{"train_examples": 78125, "gain_aug_db": 6, "input": "mfcc", "targets": ["action"], "inner_norm": false, "width": 192, "mixing": "mixup", "weight_decay": 0.2}
Rows from block 4 of a small sound classifier, named by matrix and row number. Rows with one number belong to one neuron. Each number is 50 + 10 x the weight over its row's rms, rounded and kept within 0 to 99. All counts start at 0. After the name is the row's rms in percent of the matrix's.
After each neuron's rows are labels from the 100 clips, of 14976, where the neuron reaches its highest value: "loudest" is the band of the loudest frequency at the time of the peak; "strongest on" is what is common among them. Only what is clearly more common there than usual is listed. The data: struck, bounced, scraped and rolled objects made by modal synthesis.
# fc1: MLP up (model.blocks.4.mlp.fc1.weight, 384x192), inputs 48-95
# fc2: MLP down (model.blocks.4.mlp.fc2.weight, 192x384, transposed), outputs 48-95

fc1.46 094:56 79 52 49 50 49 49 51 60 52 19 50 51 58 71 55 41 50 55 44 70 53 49 47 52 55 48 42 44 51 52 52 71 49 65 39 41 35 49 23 53 49 45 64 33 59 53 31
fc2.46 089:54 35 50 46 58 54 47 52 52 51 26 44 43 70 71 49 48 57 51 49 41 80 52 29 42 58 71 44 44 50 48 50 62 50 56 50 31 50 48 51 50 74 71 48 49 50 21 35
loudest: 1000 to 2000 Hz
strongest on: hard striker; reverberation; text has "room"; text has "reverberant"

fc1.286 088:49 50 55 42 54 54 50 59 71 60 36 56 44 62 52 44 49 49 64 81 79 49 55 52 74 51 58 50 44 55 50 37 47 82 63 63 55 42 58 00 47 53 48 55 38 61 54 56
fc2.286 090:51 56 21 46 52 50 47 52 56 50 54 65 49 50 46 47 55 73 49 50 40 57 69 49 46 55 53 69 55 53 51 43 54 67 44 56 54 50 61 49 50 67 56 36 49 56 53 58
loudest: 250 to 500 Hz
strongest on: striker: soft; medium; glass-like damping

fc1.297 105:50 37 51 73 44 37 51 23 50 45 35 59 45 52 50 35 41 62 50 44 50 40 53 51 63 51 50 38 49 54 61 46 77 59 62 53 64 41 25 50 51 61 48 62 55 51 42 56
fc2.297 086:34 42 47 45 62 31 54 47 52 49 16 44 41 53 69 52 51 44 50 31 47 50 44 45 55 60 57 39 39 52 45 22 71 28 50 47 50 50 35 50 47 52 28 50 44 48 48 55
loudest: 250 to 500 Hz
strongest on: repeated hits; plastic-like damping

fc1.220 092:50 77 55 49 46 37 51 40 52 33 40 43 50 57 53 34 32 56 54 32 45 51 48 32 65 60 51 50 49 19 47 57 68 48 50 26 49 47 55 50 50 51 58 66 47 50 50 45
fc2.220 108:50 27 47 50 69 23 50 58 46 48 36 55 57 69 59 35 28 50 46 46 50 46 50 31 51 66 62 54 63 68 50 47 55 41 46 34 38 47 39 50 57 57 53 27 53 50 47 54
loudest: 1000 to 2000 Hz
strongest on: scraping

fc1.353 072:52 62 20 43 58 51 43 51 34 21 49 53 55 40 47 49 65 54 51 42 65 51 49 38 57 48 67 53 50 59 48 50 53 68 47 47 36 50 51 47 47 48 51 64 53 80 52 37
fc2.353 081:53 53 50 47 53 50 51 50 57 41 53 43 50 78 49 48 52 49 46 53 50 33 51 49 61 60 49 49 48 56 54 64 50 57 52 71 51 44 45 50 49 41 53 54 50 58 53 38
loudest: 250 to 500 Hz
strongest on: pink noise

fc1.221 086:50 56 51 44 56 50 42 52 51 50 08 41 39 51 61 51 44 51 50 49 56 46 50 51 51 46 52 47 47 47 58 54 70 51 50 50 60 51 37 50 51 54 45 65 66 74 17 54
fc2.221 093:36 62 55 54 32 59 53 27 51 34 50 49 14 42 49 48 72 51 44 44 50 47 70 69 50 50 63 49 39 83 71 50 49 51 57 39 47 47 51 42 26 65 55 50 51 50 22 47
loudest: 250 to 500 Hz
strongest on: plastic-like damping

fc1.52 115:49 25 51 74 39 48 51 30 41 44 46 64 50 45 53 50 50 53 49 45 50 43 49 53 62 36 42 33 50 55 50 48 68 59 48 53 54 23 27 51 48 64 50 56 66 44 41 50
fc2.52 102:32 50 49 49 51 52 50 45 59 52 04 46 50 58 61 57 56 50 39 33 49 51 50 45 71 49 53 19 40 50 41 42 65 48 48 49 50 50 44 49 46 59 33 68 40 50 48 57
loudest: 250 to 500 Hz
strongest on: bouncing; action: repeated hits; plastic-like damping

fc1.122 106:41 50 52 49 44 46 46 29 51 54 46 33 49 49 52 48 71 49 50 50 50 47 53 52 47 54 44 49 45 57 46 50 59 54 45 37 50 42 50 48 59 49 49 71 51 42 50 47
fc2.122 085:49 40 45 39 50 43 45 02 19 46 10 50 35 44 50 41 62 48 49 61 46 50 55 50 64 29 38 46 51 64 50 37 58 66 49 50 45 50 47 52 48 56 50 52 45 46 53 50
loudest: 500 to 1000 Hz
strongest on: wood-like damping

fc1.41 102:44 43 58 50 38 52 48 49 59 77 48 53 41 53 51 60 51 36 54 73 58 48 64 69 48 59 56 41 47 70 51 54 64 55 59 51 69 47 50 30 50 47 43 51 49 55 54 50
fc2.41 132:51 30 07 49 55 48 27 46 51 31 57 50 46 50 51 29 51 49 61 77 52 64 50 51 31 54 51 55 61 44 26 39 53 51 48 47 45 50 40 53 76 62 49 50 53 49 53 38
loudest: 250 to 500 Hz
strongest on: scraping; plastic-like damping

fc1.132 065:51 50 90 51 55 50 71 45 53 51 51 47 50 36 29 56 44 56 49 47 49 40 46 45 41 52 50 50 50 27 42 50 48 46 48 38 51 51 53 50 21 50 53 47 47 52 51 49
fc2.132 055:57 48 47 50 33 54 50 52 43 47 51 60 57 45 43 53 65 50 49 82 50 87 52 53 45 53 50 55 58 50 51 57 52 50 56 50 48 39 64 37 55 52 38 51 51 51 48 40
loudest: 4000 to 8000 Hz
strongest on: rumble; clipping; text has "clipped"

fc1.23 083:49 46 61 38 69 48 50 50 59 51 02 49 49 54 34 52 46 46 51 79 71 44 63 69 48 50 67 54 40 75 52 52 52 61 74 60 77 49 16 49 53 57 35 75 51 58 45 50
fc2.23 111:45 58 49 49 45 50 54 51 55 28 55 51 10 48 45 46 47 53 50 51 52 38 78 64 40 53 55 65 57 45 51 44 49 56 48 49 37 48 49 49 49 52 54 43 51 50 41 49
loudest: 500 to 1000 Hz
strongest on: repeated hits

fc1.341 099:36 49 47 49 50 42 49 50 71 51 50 52 53 61 52 32 46 71 78 56 80 45 45 45 50 42 61 76 63 50 37 64 51 47 71 82 32 43 51 42 50 60 51 34 49 51 46 52
fc2.341 074:62 50 43 49 56 62 44 55 47 66 50 50 58 48 52 62 45 52 54 50 36 69 35 40 54 47 31 69 47 55 43 63 68 43 48 28 51 54 69 55 53 45 40 54 60 54 50 48
loudest: 250 to 500 Hz
strongest on: ceramic-like damping

fc1.56 108:57 18 48 56 54 52 52 55 48 36 51 55 50 57 49 50 56 54 59 85 49 46 48 71 64 50 50 53 47 55 51 48 41 50 50 57 49 29 52 31 27 51 46 34 54 78 53 51
fc2.56 112:50 55 47 50 57 39 61 51 55 52 54 49 49 70 56 39 50 59 43 46 50 67 54 24 52 57 58 52 49 50 46 52 50 52 52 53 48 51 44 48 45 50 50 43 58 50 50 59
loudest: 4000 to 8000 Hz
strongest on: one hit; pink noise

fc1.8 114:39 42 61 50 50 49 50 48 52 41 38 45 47 63 50 50 51 53 61 65 60 24 51 52 59 50 53 61 46 50 63 52 54 55 75 43 59 45 44 10 51 67 50 56 52 52 47 49
fc2.8 083:49 46 54 56 50 50 53 33 41 53 41 50 58 50 53 53 51 52 50 53 44 51 30 49 50 46 48 50 34 46 49 46 45 38 50 96 39 53 50 63 55 49 47 53 39 22 52 55
loudest: 500 to 1000 Hz
strongest on: steel-like damping

fc1.351 112:45 50 55 50 52 51 53 33 53 50 36 50 53 55 50 54 51 53 57 63 66 22 50 50 54 56 52 67 29 50 52 51 68 49 59 50 50 48 48 21 42 71 51 52 50 50 39 40
fc2.351 070:48 38 49 58 45 50 54 44 47 65 31 50 64 44 51 60 53 51 50 49 38 27 23 47 53 50 43 36 47 50 48 51 34 49 46 77 49 52 51 54 48 46 48 53 38 43 66 65
loudest: 250 to 500 Hz
strongest on: repeated hits

fc1.96 091:46 43 52 49 54 50 50 46 34 59 33 49 56 46 46 58 48 65 45 49 54 16 65 57 44 60 53 47 27 49 39 38 50 50 49 64 49 60 50 52 38 52 43 44 51 49 33 55
fc2.96 091:85 62 60 53 54 57 48 43 49 67 47 52 45 45 44 49 50 51 61 59 43 56 50 53 52 41 50 71 71 56 60 40 69 51 51 66 47 57 62 58 50 63 57 57 45 47 49 50
loudest: 250 to 500 Hz
strongest on: bouncing; striker: soft

fc1.106 087:48 40 47 52 40 58 51 47 42 51 49 50 56 50 53 60 46 56 49 51 51 27 55 51 54 55 44 50 37 47 49 41 53 54 49 51 56 51 49 50 18 67 51 49 46 54 50 49
fc2.106 094:54 51 50 45 54 42 49 47 44 51 30 50 48 49 51 38 49 45 53 62 43 59 21 60 47 50 62 59 49 53 42 33 51 32 42 50 49 54 45 89 53 44 49 51 42 51 46 54
loudest: 250 to 500 Hz
strongest on: striker: soft; bouncing

fc1.224 102:50 38 47 38 50 52 54 54 61 50 49 50 58 55 49 53 20 56 63 49 70 49 50 53 36 60 50 75 46 73 47 37 55 59 58 55 53 54 49 49 58 62 57 57 45 50 43 46
fc2.224 103:74 42 43 44 61 51 55 50 53 50 52 48 77 65 51 46 50 48 50 51 56 48 50 19 60 59 53 38 39 43 55 39 47 48 86 51 54 41 61 27 54 49 49 46 43 50 50 52
loudest: 2000 to 4000 Hz
strongest on: scraping; steel-like damping